{"norm": "layernorm", "qk_norm": false, "lr_schedule": "cosine", "final_lr_fraction": 0.01}
Rows from block 4, named by matrix and row number. Each number is 200 + 40 x the weight over its row's rms, rounded and kept within 0 to 999. All counts start at 0.
# k: attention key (model.blocks.4.attn.k.weight, 160x320), inputs 0-79
k.8,117,237,191,212,260,183,207,171,114,222,158,198,251,148,185,246,220,201,224,311,245,215,239,185,194,223,222,202,163,180,184,220,106,241,251,133,219,171,160,164,219,187,278,195,191,223,200,173,189,237,157,192,289,131,134,261,294,176,165,231,186,179,194,239,226,215,147,200,187,126,177,255,260,243,218,158,243,269,204,148
k.9,224,210,217,177,248,157,268,185,216,249,201,187,230,152,199,207,193,215,200,226,247,190,184,215,213,146,165,190,207,231,201,233,211,148,245,130,126,241,146,188,316,194,238,150,199,173,230,177,161,201,240,222,173,208,176,104,152,325,243,160,162,221,250,108,152,151,227,150,175,185,162,257,191,211,210,90,237,186,201,189
k.10,247,226,190,178,170,230,152,182,240,232,206,193,134,204,186,247,198,201,184,263,251,172,186,265,130,233,234,269,199,208,157,105,264,176,193,156,246,189,197,171,208,272,225,208,217,201,142,219,211,226,244,261,238,199,175,262,213,297,203,211,145,210,211,233,159,169,184,203,147,231,226,266,181,192,164,193,152,203,135,214
k.11,162,243,197,198,251,154,175,87,243,147,178,167,248,129,191,120,135,207,200,220,199,248,144,217,212,189,150,235,182,226,231,192,150,175,227,243,236,168,228,251,285,232,137,199,172,203,105,168,192,186,266,214,238,155,235,215,244,169,159,236,199,163,156,234,168,197,208,232,202,188,200,221,246,166,190,180,189,219,189,229
k.12,164,175,238,193,229,212,201,284,233,157,182,239,149,329,219,170,139,228,168,159,189,131,182,171,243,178,266,181,237,146,222,228,208,207,189,215,214,184,184,189,160,121,182,221,180,160,215,193,214,237,151,198,210,181,62,240,262,270,267,169,211,206,165,182,243,226,205,204,201,172,305,159,198,99,133,210,275,263,200,204
k.13,132,228,171,166,201,203,242,187,173,203,210,232,196,181,188,224,259,177,174,162,239,169,163,223,156,214,234,80,156,213,237,176,182,209,268,199,179,212,228,96,162,185,191,257,262,216,215,210,198,186,177,163,181,170,191,217,231,174,141,126,158,154,206,208,276,198,211,190,212,182,220,206,200,196,137,225,211,146,226,207
k.14,247,223,195,210,187,222,187,139,152,183,223,173,202,95,196,227,239,214,228,180,176,213,198,199,177,127,271,254,162,187,223,241,201,218,221,209,120,180,163,211,217,182,156,206,205,215,102,86,197,214,145,172,165,200,157,229,259,176,248,223,191,206,250,240,241,184,204,223,146,270,213,130,172,151,226,160,201,181,225,172
k.15,213,198,159,138,194,241,229,227,199,179,174,193,206,162,270,244,237,170,237,166,234,291,254,229,226,238,253,244,213,249,166,237,193,176,169,214,226,192,218,205,334,182,182,219,196,198,207,190,175,173,204,181,210,193,237,212,213,234,176,226,197,174,212,169,160,205,201,266,128,267,152,215,220,281,127,138,191,145,276,202
k.16,225,155,274,216,226,150,175,219,258,261,224,183,205,243,208,197,244,186,144,194,178,177,237,213,203,212,163,263,176,136,78,217,184,164,191,213,231,136,234,202,195,177,191,177,195,203,161,231,175,146,228,225,144,241,190,141,218,205,189,146,256,174,196,254,207,239,299,174,181,141,144,220,212,118,240,185,200,232,174,210
k.17,156,160,194,208,185,180,177,156,234,173,249,201,145,197,194,202,275,179,309,218,190,217,212,164,175,180,201,268,183,262,161,230,242,171,118,225,212,178,197,264,313,232,164,150,253,197,227,225,199,151,138,193,191,116,142,138,173,241,160,186,143,229,155,221,171,169,193,231,213,161,271,231,204,230,184,214,174,221,135,149
k.18,209,240,156,195,191,162,181,200,208,216,159,188,242,239,183,150,170,200,146,279,210,243,197,160,216,222,187,186,144,173,203,140,192,217,224,186,174,145,224,190,201,196,166,258,204,205,134,169,258,213,206,272,232,178,171,180,198,203,175,280,166,229,215,177,201,159,187,193,243,155,175,143,160,204,209,200,253,282,157,207
k.19,217,207,188,205,222,260,143,196,173,195,264,146,244,293,195,258,127,181,197,167,234,253,226,97,140,263,252,210,177,215,158,193,137,201,201,138,178,213,200,112,248,165,230,218,266,178,174,160,315,165,218,226,122,148,259,232,206,209,189,230,215,212,240,233,218,197,110,243,217,177,234,186,140,128,163,116,143,216,203,141
k.20,141,199,235,200,181,239,177,189,247,253,190,203,243,85,270,191,187,228,178,224,147,237,122,218,193,211,136,148,210,185,204,172,216,260,153,201,182,244,272,207,178,122,174,171,173,282,215,166,217,200,137,243,210,251,205,133,238,189,174,165,219,182,229,246,225,207,253,213,204,160,178,146,242,186,213,214,161,282,223,218
k.21,201,275,173,189,149,253,244,192,166,232,225,245,232,197,178,176,241,136,245,259,80,252,223,192,207,174,227,251,126,188,163,199,277,173,183,197,236,250,233,196,173,202,225,210,174,204,213,215,128,137,142,174,161,223,130,162,257,111,193,135,154,223,243,207,198,217,235,222,75,189,138,206,272,97,210,254,208,206,257,211
k.22,180,185,134,161,88,215,94,240,153,188,232,142,169,238,233,110,217,205,171,239,278,170,213,278,214,239,287,276,197,203,180,203,170,198,164,252,163,211,181,255,170,149,146,260,154,186,136,161,271,268,239,206,165,249,116,153,182,183,263,194,183,214,222,153,168,163,169,248,149,103,180,246,152,252,158,203,165,196,211,175
k.23,196,198,205,195,218,129,172,171,195,199,209,221,183,169,149,183,148,191,175,231,225,187,146,263,241,173,192,190,181,237,218,178,159,209,276,217,150,160,209,180,158,202,223,246,178,187,159,242,219,208,208,223,192,170,215,286,200,207,251,213,233,239,204,237,192,197,148,257,219,144,236,186,266,134,226,181,188,257,292,230
k.24,153,165,198,222,197,226,265,138,145,232,218,238,248,236,254,223,171,160,240,227,149,191,171,194,215,167,213,159,142,231,159,327,190,134,201,126,211,149,182,199,186,241,205,189,223,225,247,234,226,143,176,196,205,192,139,209,204,179,131,226,233,145,235,163,221,169,133,204,220,168,102,109,233,263,177,208,236,262,208,192
k.25,171,163,209,211,242,197,206,135,169,149,179,162,196,203,195,131,204,186,288,165,275,202,250,59,191,219,202,259,183,163,215,211,232,199,211,177,158,201,188,265,238,140,200,228,242,220,141,129,249,253,200,263,193,137,207,183,199,219,196,136,189,171,230,218,247,253,260,181,184,186,172,208,245,264,187,231,216,176,199,221
k.26,227,181,149,280,195,188,277,227,180,221,246,292,156,218,251,236,215,235,227,255,115,135,152,207,207,251,173,195,271,178,181,198,252,238,131,166,237,154,225,264,175,211,159,236,220,196,176,194,219,160,287,186,134,191,271,126,221,181,199,197,123,197,242,242,176,183,177,260,232,145,141,109,203,232,252,247,201,212,202,263
k.27,186,223,179,153,241,213,122,214,154,222,183,247,235,240,158,136,121,187,221,114,198,175,204,158,229,164,195,230,206,242,228,213,128,233,205,173,164,189,151,191,204,163,174,207,279,224,144,214,240,177,233,126,164,212,191,221,134,210,122,146,281,201,157,207,241,189,152,229,194,166,161,126,217,231,230,213,199,261,243,168
k.28,181,220,289,211,166,97,244,203,163,148,185,272,240,237,271,247,192,235,122,207,204,168,279,172,179,155,179,216,176,126,192,180,236,191,185,112,175,242,247,229,127,161,212,132,210,215,168,174,150,244,143,243,249,147,200,244,193,140,169,177,190,223,166,146,175,243,248,221,119,244,218,191,247,191,207,280,151,213,221,188
k.29,200,192,184,267,217,180,211,171,197,205,158,196,149,246,154,214,149,198,261,163,144,223,228,192,254,180,200,196,217,150,216,169,226,147,250,170,221,209,188,197,198,211,192,176,196,183,137,196,235,242,139,216,302,140,167,179,209,174,182,126,148,133,214,211,171,215,215,173,138,222,174,158,209,217,223,161,225,198,180,232
k.30,270,258,112,215,188,206,120,241,189,199,214,192,247,118,208,156,221,244,200,172,208,181,221,179,171,182,239,171,167,219,194,159,237,205,147,187,171,122,201,230,238,227,248,166,152,122,125,239,206,116,189,193,134,199,194,179,196,169,152,185,198,191,205,141,234,153,182,245,203,262,221,170,211,253,197,197,219,187,172,192
k.31,244,129,268,205,150,229,168,300,79,181,216,290,158,195,179,175,133,180,264,213,250,215,242,202,216,188,239,169,258,212,206,148,223,195,219,198,143,207,231,198,209,196,127,228,179,161,188,165,260,192,265,161,158,274,195,297,239,182,203,219,148,154,94,210,193,235,182,161,156,242,211,198,132,198,132,211,226,179,190,165
k.32,242,183,190,156,289,179,189,214,122,135,238,209,191,180,190,268,163,157,235,221,226,132,218,263,191,180,167,223,217,206,155,260,182,221,179,177,210,259,182,191,204,187,261,173,212,184,285,146,119,186,241,266,238,219,206,146,216,199,192,178,258,197,196,240,139,143,216,213,130,262,170,253,175,184,213,195,173,167,177,269
k.33,193,170,171,265,181,129,152,198,206,187,191,240,168,164,212,208,260,258,183,280,181,191,202,213,195,214,247,211,249,220,212,124,203,170,215,175,268,190,263,155,176,220,196,225,217,188,183,162,241,181,217,230,222,184,219,146,218,165,186,151,236,192,208,161,332,247,243,145,183,191,231,241,214,145,188,234,242,160,231,117
k.34,203,232,233,232,206,175,243,255,169,126,235,204,192,146,176,170,267,184,192,178,222,220,161,208,141,150,155,182,162,197,279,136,149,173,211,186,220,218,238,229,226,169,182,141,212,235,148,191,144,153,217,201,133,297,243,240,279,168,199,200,293,239,179,183,247,185,165,199,205,189,167,238,137,230,234,184,295,227,169,167
k.35,183,247,193,294,171,269,180,174,175,97,189,188,147,215,166,194,163,260,270,99,160,202,193,232,240,251,236,235,245,223,265,149,253,178,203,134,175,170,154,209,180,196,195,251,186,215,235,136,202,169,184,236,156,177,172,147,136,222,232,289,163,215,201,225,185,191,198,209,140,252,229,128,208,167,208,182,209,229,269,251
k.36,221,169,171,210,169,251,161,227,256,185,246,91,199,233,185,142,283,168,242,233,110,251,215,251,209,179,274,172,205,161,177,275,144,238,218,159,123,186,249,167,279,222,243,198,216,172,212,246,207,224,215,212,191,246,164,182,239,227,223,135,225,255,169,235,233,172,286,230,209,128,209,197,231,233,211,213,180,171,285,252
k.37,132,229,80,260,178,206,156,164,213,272,210,124,216,310,176,265,231,305,176,139,137,230,195,251,169,193,251,126,183,177,208,201,171,176,234,165,239,204,194,200,239,240,170,156,182,247,178,205,220,184,266,169,191,173,217,177,147,268,230,176,224,287,252,137,216,269,208,215,171,206,251,184,245,174,210,207,209,196,223,199
k.38,187,236,202,255,181,200,225,147,197,149,119,200,257,186,197,164,226,152,167,159,176,188,192,181,215,184,137,152,210,187,148,166,156,173,268,177,167,155,241,238,164,168,199,185,166,183,212,206,181,183,183,179,242,272,222,250,207,195,218,213,225,257,248,182,185,207,220,190,245,147,249,186,218,214,179,207,161,207,148,196
k.39,195,256,183,279,157,197,185,271,169,247,155,141,181,196,254,176,210,130,217,169,191,226,266,233,215,204,203,207,218,165,208,249,223,142,255,209,215,178,197,203,197,168,200,184,249,213,239,179,174,174,216,206,282,206,250,229,251,180,127,209,241,217,165,195,222,283,273,178,107,211,243,151,125,189,141,213,176,256,256,191
k.40,231,158,204,219,215,189,248,193,145,178,186,215,184,170,204,224,188,221,207,156,192,146,148,171,212,136,223,136,151,211,117,249,241,180,130,231,207,172,184,154,175,207,205,223,183,240,148,195,239,126,123,192,251,228,135,156,204,232,206,202,150,223,173,201,178,211,270,257,149,263,216,249,251,242,174,236,197,264,121,158
k.41,218,249,202,191,141,275,238,248,226,206,197,167,197,147,184,180,222,163,191,207,159,279,234,212,233,176,185,205,180,265,241,145,226,151,210,231,261,235,260,256,159,233,176,229,111,238,232,169,232,156,262,221,186,177,235,247,274,151,229,153,259,137,229,207,164,208,175,207,276,213,187,204,111,227,161,109,112,116,212,272
k.42,171,242,234,254,217,196,150,219,108,195,229,249,149,261,285,232,205,183,242,225,219,132,174,262,200,126,210,211,220,165,186,198,193,230,144,211,123,217,222,189,161,276,185,216,143,233,237,195,187,126,180,213,133,207,236,217,150,186,143,219,203,162,209,208,218,260,225,188,144,261,297,202,189,149,159,210,221,203,227,302
k.43,205,240,154,189,189,189,217,191,223,203,203,167,243,224,147,248,225,244,198,175,244,241,142,188,230,149,200,174,214,183,110,255,244,186,156,219,217,109,262,210,152,205,221,187,214,174,216,258,244,154,202,209,233,235,163,157,287,151,136,176,193,163,140,175,218,241,278,217,190,206,149,227,252,154,212,191,205,207,221,277
k.44,102,227,242,190,188,205,220,178,244,236,255,213,252,182,194,221,223,207,124,201,229,170,268,190,199,208,148,237,209,129,147,178,257,252,149,180,167,192,221,241,204,179,215,147,228,213,190,208,116,295,145,241,179,221,193,172,280,191,161,205,214,197,284,193,121,166,215,169,151,210,120,191,218,203,228,174,291,213,145,292
k.45,205,223,271,237,184,204,211,254,134,165,161,243,218,169,194,180,198,162,218,208,177,187,238,225,212,169,227,243,208,206,141,138,154,219,229,258,194,173,174,239,208,207,230,230,217,201,251,171,153,147,148,144,184,248,92,182,182,167,146,181,168,172,192,200,200,198,197,238,167,188,118,242,166,143,264,257,284,188,240,254
k.46,202,140,160,208,140,134,228,203,205,183,210,177,95,236,166,175,246,159,115,167,225,241,177,196,192,195,207,120,200,209,124,154,184,151,218,244,205,187,228,207,219,212,221,182,209,247,235,250,205,265,206,161,218,208,266,193,174,152,188,202,207,308,172,143,246,223,224,262,240,208,188,100,205,183,119,175,214,276,183,202
k.47,236,198,183,136,165,219,181,193,201,209,144,196,207,216,189,177,145,190,203,175,309,237,251,213,162,182,227,192,194,220,185,187,188,191,163,160,228,193,160,113,173,170,256,266,237,215,197,214,202,166,264,165,205,187,176,187,173,123,245,253,188,150,268,229,216,206,202,215,200,199,166,203,215,243,193,189,195,226,155,205
k.48,279,220,141,198,186,106,173,162,228,148,165,209,223,160,208,136,201,202,241,250,159,199,201,193,182,248,194,155,128,133,262,301,231,148,187,264,242,213,186,155,217,224,189,135,207,223,176,158,228,169,209,109,159,214,250,208,198,222,212,199,151,216,156,221,243,206,135,184,154,211,256,179,199,236,166,224,119,214,124,108
k.49,207,261,248,204,197,211,191,175,252,207,245,230,309,247,160,147,182,191,182,205,194,171,159,209,283,235,225,204,186,122,238,158,91,278,186,190,185,198,262,225,162,230,239,208,176,162,179,115,245,195,300,226,189,202,171,257,176,168,173,199,226,233,237,204,229,133,170,237,181,194,243,153,238,219,181,179,77,221,225,197
k.50,157,226,139,221,270,247,163,281,276,179,236,234,187,189,184,154,217,157,244,204,149,219,180,173,187,191,195,209,151,153,168,183,234,167,194,165,198,199,254,167,165,220,181,268,191,204,230,195,239,191,243,140,331,286,206,151,223,214,251,183,116,209,152,287,274,163,226,219,277,222,200,246,222,138,219,221,186,293,204,175
k.51,176,174,194,207,230,188,130,264,250,226,253,203,203,217,180,200,219,228,244,197,196,221,151,216,202,294,163,196,153,222,164,215,163,183,205,240,174,216,124,205,235,278,167,290,233,198,236,235,218,124,121,157,189,196,135,189,153,192,156,235,175,207,173,253,203,204,114,189,241,206,120,179,185,243,147,155,162,233,163,213
k.52,230,103,236,216,206,217,232,161,185,215,149,166,144,210,289,155,117,243,196,240,171,254,221,179,234,177,256,195,180,186,211,226,135,180,212,262,226,226,346,244,163,155,192,209,89,226,196,124,144,150,205,221,177,155,215,176,223,277,204,177,220,220,181,252,193,243,239,160,182,242,189,184,251,141,203,148,117,169,154,239
k.53,235,232,200,222,226,274,182,205,180,244,223,206,197,240,220,223,127,323,162,149,170,193,162,165,252,232,244,201,183,173,262,177,170,251,234,171,196,174,211,232,152,191,179,283,237,167,204,150,198,143,202,176,150,181,207,186,232,204,147,197,221,165,187,212,140,188,137,184,208,213,251,280,202,209,243,228,228,248,166,215
k.54,198,157,239,172,218,220,184,252,215,219,189,113,153,226,215,159,245,212,271,240,154,136,182,272,192,247,176,277,263,247,220,239,144,225,127,174,190,249,151,138,241,205,187,306,148,192,201,177,177,156,213,258,238,184,171,189,176,197,179,178,180,142,216,280,178,151,178,207,209,233,206,183,189,200,175,203,290,168,226,173
k.55,195,155,191,225,195,195,228,248,178,239,216,180,166,244,269,142,180,195,217,257,212,260,176,161,184,198,166,220,266,179,122,208,163,190,149,234,150,125,231,308,165,195,161,164,129,175,191,202,291,235,274,253,254,199,140,207,157,192,237,188,167,140,204,251,293,223,236,163,174,202,193,129,199,184,166,253,162,189,203,208
k.56,195,212,180,177,229,195,215,237,179,249,158,182,240,160,225,156,217,297,223,260,203,262,180,208,153,258,242,183,209,257,120,205,275,191,85,256,368,190,214,250,214,190,250,247,160,225,204,221,195,241,194,242,173,181,247,164,194,180,198,304,168,214,193,199,166,200,153,215,213,171,126,228,196,197,235,115,249,204,153,208
k.57,221,201,200,180,221,200,201,223,189,145,239,210,170,219,173,246,159,203,249,121,172,235,197,196,230,196,237,253,220,247,212,187,95,204,172,253,247,129,220,217,118,217,143,152,215,194,217,199,248,205,218,161,255,251,188,309,287,248,227,185,159,240,236,150,148,172,168,195,168,247,201,190,205,151,154,219,231,210,162,236
k.58,185,187,277,184,211,93,264,162,217,219,215,224,228,212,190,211,241,106,227,207,217,280,268,243,192,249,179,145,176,262,181,185,296,180,257,188,196,182,222,215,175,215,146,203,204,181,231,192,232,167,190,220,203,195,161,238,206,163,192,219,215,208,189,231,254,281,183,221,186,151,197,197,147,85,208,212,136,192,233,237
k.59,166,197,149,232,242,229,191,159,228,184,223,134,199,187,200,189,153,328,178,172,188,201,197,253,291,173,233,229,201,188,197,160,269,257,299,197,168,258,194,165,214,173,262,181,179,201,250,145,244,216,225,240,231,163,254,185,148,201,194,178,244,227,206,196,153,166,97,235,220,158,182,216,216,254,173,195,198,205,209,210
k.60,170,272,220,186,138,241,228,182,221,207,152,182,258,167,220,92,192,312,171,169,179,209,263,180,203,184,214,193,162,187,236,215,250,168,164,217,279,138,253,271,128,220,172,161,185,157,146,176,146,244,284,213,274,208,268,144,229,176,268,175,175,224,147,243,214,220,147,227,189,234,216,164,145,237,228,261,153,189,222,213
k.61,229,135,218,193,185,163,215,208,213,205,135,205,224,245,231,210,231,205,209,210,182,161,221,213,163,212,199,210,159,227,135,309,199,138,179,133,189,174,129,196,226,210,227,220,140,314,219,154,227,201,191,185,187,211,188,191,211,209,175,264,220,160,261,225,196,168,236,160,176,306,189,159,261,184,209,234,187,148,185,188
k.62,125,248,194,202,178,159,189,149,227,157,173,238,188,186,234,173,240,216,144,209,187,184,217,262,201,179,216,180,226,170,213,216,198,228,199,190,123,190,200,200,236,203,178,126,193,254,189,175,230,205,184,196,298,170,226,186,200,196,238,216,121,181,157,185,204,208,115,233,217,293,200,277,199,167,187,253,264,211,228,172
k.63,228,217,278,150,241,253,218,207,187,146,176,239,208,224,202,256,180,232,137,237,141,207,200,316,160,198,188,210,238,222,138,205,258,189,233,256,121,228,208,196,211,299,139,247,268,228,154,192,223,167,224,148,157,234,230,290,247,197,207,202,159,136,184,261,156,142,223,187,195,207,164,180,240,216,183,206,249,240,184,132
k.64,157,190,208,180,221,138,176,235,215,188,240,256,205,213,175,157,147,259,202,179,182,152,231,151,192,189,157,222,213,199,198,252,186,224,250,194,172,179,208,161,259,213,222,223,191,176,255,181,238,189,178,300,123,170,240,177,209,185,246,150,184,201,217,183,233,217,226,155,225,216,209,200,146,201,190,169,140,262,233,256
k.65,238,238,244,240,152,186,240,207,203,238,184,214,266,176,192,240,202,192,198,147,98,175,159,188,232,231,187,210,211,204,177,231,171,183,200,272,167,267,270,159,200,196,245,146,151,201,202,260,171,137,150,173,236,186,189,134,308,234,181,229,296,181,284,183,272,239,241,268,216,188,190,264,204,209,172,156,232,238,234,188
k.66,164,252,199,217,134,160,150,179,218,251,191,174,121,255,204,229,247,213,218,260,219,183,188,193,266,218,245,99,208,132,203,255,183,202,222,238,216,182,210,203,221,245,191,68,227,252,242,211,172,249,199,165,163,178,221,147,194,168,178,177,258,147,227,138,231,222,228,180,224,201,155,189,188,158,179,188,261,166,187,206
k.67,197,222,213,202,185,218,197,193,263,222,230,178,207,218,170,240,185,216,231,199,171,266,264,284,175,222,188,174,178,134,216,170,240,186,244,195,237,225,191,130,254,174,219,195,226,279,144,242,215,206,139,180,189,286,175,155,203,181,257,186,95,222,212,106,235,205,116,194,140,290,195,179,173,169,270,212,208,188,187,137
k.68,261,260,160,167,177,238,224,174,222,220,184,121,186,200,221,150,244,175,121,211,198,230,232,215,176,221,161,269,143,151,154,94,208,216,248,167,224,134,246,170,191,172,197,214,151,188,229,104,144,232,251,153,211,150,164,303,202,189,163,236,202,142,223,257,220,243,181,146,195,160,196,212,195,197,243,187,204,170,201,167
k.69,259,224,198,214,267,285,194,214,221,193,190,201,223,183,152,239,217,184,184,212,108,182,179,218,182,167,179,139,238,200,158,175,171,184,237,164,202,192,157,158,249,150,237,150,266,225,208,128,229,243,181,216,166,224,248,194,176,178,227,177,292,186,120,223,224,239,107,191,223,213,222,175,183,219,183,281,211,154,267,193
k.70,216,180,179,224,149,181,162,270,197,213,197,164,230,208,124,212,205,162,159,198,202,225,189,191,260,256,125,240,233,205,214,213,205,249,158,186,136,165,141,133,198,157,314,258,230,214,248,209,195,221,190,157,207,159,245,278,223,239,113,170,265,182,152,180,188,203,185,127,233,110,159,171,205,204,250,200,193,233,183,119
k.71,183,239,238,216,223,214,186,96,141,188,161,192,123,235,188,233,194,174,168,268,230,191,180,182,229,156,217,243,256,255,161,187,222,207,133,205,88,248,141,191,229,236,262,194,133,158,212,248,173,180,250,255,210,113,217,147,264,186,145,155,196,215,208,188,201,234,201,193,221,239,241,249,268,206,201,231,209,203,107,247
k.72,156,192,264,193,285,305,161,243,231,250,210,226,205,219,255,275,229,170,138,242,225,280,170,196,196,254,156,257,184,140,155,140,205,160,177,183,136,166,278,293,239,215,207,223,209,206,97,197,171,237,193,201,222,195,141,171,184,164,244,221,171,162,206,234,134,168,181,207,214,169,256,160,257,222,157,122,231,147,340,221
k.73,237,211,280,200,274,200,230,213,172,226,142,201,177,108,148,162,137,243,193,138,159,177,238,214,155,156,159,272,175,218,210,188,211,142,292,164,214,300,200,257,200,243,209,113,182,169,232,165,158,194,134,118,193,265,222,201,215,192,200,230,229,211,154,255,261,163,136,219,237,146,201,239,192,167,226,225,207,182,160,189
k.74,173,210,208,200,172,222,178,187,161,202,211,157,183,136,266,225,148,157,263,122,232,240,261,212,192,263,264,174,170,172,217,154,225,153,193,150,177,234,186,227,181,132,188,189,274,156,293,130,258,238,274,183,232,238,173,221,187,219,214,193,219,265,122,151,193,228,207,160,211,231,181,186,96,174,228,133,189,237,196,83
k.75,220,198,270,240,196,124,225,140,147,209,160,211,207,204,276,221,210,107,229,174,280,277,284,258,155,264,206,146,177,176,186,234,223,264,197,183,210,244,192,197,189,200,182,185,194,229,189,150,142,148,198,241,255,199,146,226,153,198,177,199,235,200,209,225,146,208,194,194,253,198,201,189,197,246,170,206,225,98,201,203
k.76,221,216,194,184,192,225,218,215,162,236,235,137,211,256,260,259,187,161,159,170,228,205,197,142,214,222,200,224,183,159,98,235,135,213,238,206,116,146,202,173,216,207,185,251,154,185,291,245,259,115,221,260,195,133,228,158,120,270,201,197,242,124,186,205,280,253,206,201,198,204,210,198,227,188,210,219,255,207,262,262
k.77,202,221,203,203,224,158,275,199,220,203,214,179,214,198,263,195,256,245,148,121,245,268,174,203,240,209,180,174,223,217,135,206,139,153,198,215,179,180,157,162,271,205,170,210,251,189,161,184,227,223,255,194,208,179,200,249,212,220,224,194,204,139,264,273,241,190,154,163,168,159,192,195,204,235,243,173,177,229,229,263
k.78,239,213,149,204,139,231,205,176,244,215,232,132,289,241,185,188,152,244,180,205,125,224,175,172,255,260,222,122,180,225,185,234,197,180,235,210,94,182,212,214,240,172,116,234,165,181,184,215,197,216,234,227,202,242,245,180,122,111,189,211,173,164,226,165,117,107,244,273,250,244,208,181,163,204,215,200,240,185,161,203
k.79,163,248,187,212,235,242,189,280,193,156,232,220,159,78,176,203,150,245,221,287,201,277,235,234,157,163,210,239,165,180,216,153,196,161,249,240,153,223,196,165,214,222,259,174,207,165,234,240,249,258,132,182,214,201,202,212,167,161,200,206,176,165,194,161,172,145,172,136,246,221,195,169,140,211,177,157,184,222,118,141
k.80,243,175,187,153,197,184,206,105,161,174,192,211,230,181,177,165,178,216,222,162,216,142,235,235,253,223,143,297,238,127,126,221,192,231,155,200,138,146,144,182,138,259,136,200,202,173,211,242,146,221,225,241,295,151,263,217,174,176,188,224,176,216,205,241,97,191,256,140,224,258,202,211,312,171,184,212,167,169,165,283
k.81,166,257,220,214,253,273,154,183,279,169,205,243,209,188,201,221,210,253,192,172,169,180,191,177,239,183,184,243,163,198,199,155,117,143,183,199,230,143,240,198,202,211,143,205,200,211,151,200,207,216,193,278,119,160,265,186,213,272,183,262,229,254,189,240,156,161,260,98,257,257,224,226,179,178,287,249,173,165,189,149
k.82,213,194,220,182,195,200,145,235,108,170,237,208,241,205,179,200,213,248,199,235,168,135,185,121,234,136,222,307,229,193,256,157,123,192,193,223,194,172,128,208,254,215,300,156,215,207,310,281,155,192,190,206,100,267,204,176,129,216,107,153,191,219,183,227,123,254,157,191,225,251,267,197,163,149,211,240,251,155,206,262
k.83,198,161,227,215,183,156,197,231,246,186,238,152,214,208,176,243,205,131,202,266,189,123,238,220,139,221,171,159,265,199,277,249,198,202,240,227,269,257,250,205,75,199,168,167,237,184,176,185,186,125,154,94,193,244,233,148,150,222,167,196,168,178,268,149,218,145,237,178,228,111,145,140,241,195,224,165,169,199,144,144
k.84,157,185,206,192,243,143,264,168,291,241,140,150,235,225,235,197,245,170,171,162,116,183,153,195,206,216,165,206,216,147,211,171,136,208,212,198,164,179,177,138,263,214,151,207,236,196,241,197,134,175,282,236,86,277,199,187,251,143,193,198,153,218,172,217,250,216,276,204,270,242,191,167,208,176,194,197,255,200,206,280
k.85,192,228,229,224,231,158,174,271,140,244,224,243,218,171,261,193,177,218,236,222,191,115,226,107,253,168,233,176,265,197,248,208,220,224,179,214,157,164,161,199,176,188,195,212,167,251,108,206,263,205,163,192,264,167,177,186,196,255,220,279,178,222,181,168,225,188,299,226,99,272,215,207,168,186,160,217,219,137,232,202
k.86,206,252,239,196,262,164,184,251,196,145,221,241,162,203,181,230,272,229,174,197,211,221,260,217,226,178,168,220,188,238,242,230,163,203,180,156,147,247,253,171,223,197,244,172,132,221,193,160,214,209,235,156,156,273,239,255,223,171,146,199,202,172,185,204,231,199,170,200,215,174,318,197,299,158,278,183,178,212,152,234
k.87,187,227,214,115,229,178,197,164,278,242,147,224,207,162,191,144,203,200,177,191,192,294,171,203,184,219,184,192,270,184,162,202,223,242,195,187,217,155,167,151,201,247,224,207,204,215,106,281,186,174,91,235,199,133,199,152,121,162,237,155,218,241,96,186,173,225,141,237,229,234,161,194,170,195,200,196,167,217,228,155
k.88,178,172,308,124,209,218,188,184,227,197,226,260,265,233,214,222,227,169,227,123,247,189,137,149,199,150,267,164,231,282,175,210,197,158,195,273,255,225,146,191,200,240,177,250,122,140,199,160,183,126,207,164,313,179,222,228,208,171,216,161,286,174,177,164,137,237,171,194,127,234,196,248,200,184,165,160,139,210,204,138
k.89,198,266,122,98,170,155,172,178,177,210,146,245,178,149,225,139,195,266,171,190,182,171,184,167,287,274,217,147,219,166,129,237,189,240,258,254,209,252,225,183,259,157,197,195,198,236,202,218,172,148,223,165,143,284,233,175,194,172,254,197,149,168,269,277,244,201,180,255,200,189,259,113,234,213,236,227,284,253,138,214
k.90,209,180,249,147,216,191,223,207,136,192,188,155,216,195,236,252,191,244,133,179,239,141,186,162,235,208,194,246,207,225,213,164,241,174,237,239,243,249,183,130,230,186,118,220,192,201,280,93,255,194,211,193,218,272,156,240,200,210,176,265,202,185,218,143,276,155,227,204,225,188,152,240,210,182,146,242,228,217,239,150
k.91,169,203,153,210,214,217,182,187,171,224,190,223,237,237,158,197,285,201,193,151,195,203,175,214,171,204,230,187,155,158,185,243,244,178,251,188,158,205,208,170,212,222,196,155,238,197,169,148,237,241,196,158,247,193,204,190,225,141,151,132,183,195,224,241,259,160,109,243,187,119,135,184,143,242,292,176,136,235,205,161
k.92,184,213,226,157,303,227,307,215,185,195,207,258,219,102,188,204,155,199,223,171,134,267,149,214,147,184,273,160,150,191,140,209,204,113,168,233,222,224,183,153,197,182,229,189,241,225,215,170,164,121,169,242,195,179,240,115,192,257,226,201,207,262,132,183,173,178,192,273,232,192,182,183,183,211,219,173,203,200,190,156
k.93,252,226,166,184,184,160,193,161,148,169,224,183,161,155,108,195,185,259,181,282,232,163,162,264,127,198,156,167,196,268,283,178,262,274,186,233,185,160,271,238,233,207,116,147,197,184,143,235,167,281,240,150,197,157,306,230,236,208,161,222,127,202,193,216,247,110,215,200,216,170,177,209,111,234,232,203,205,170,217,149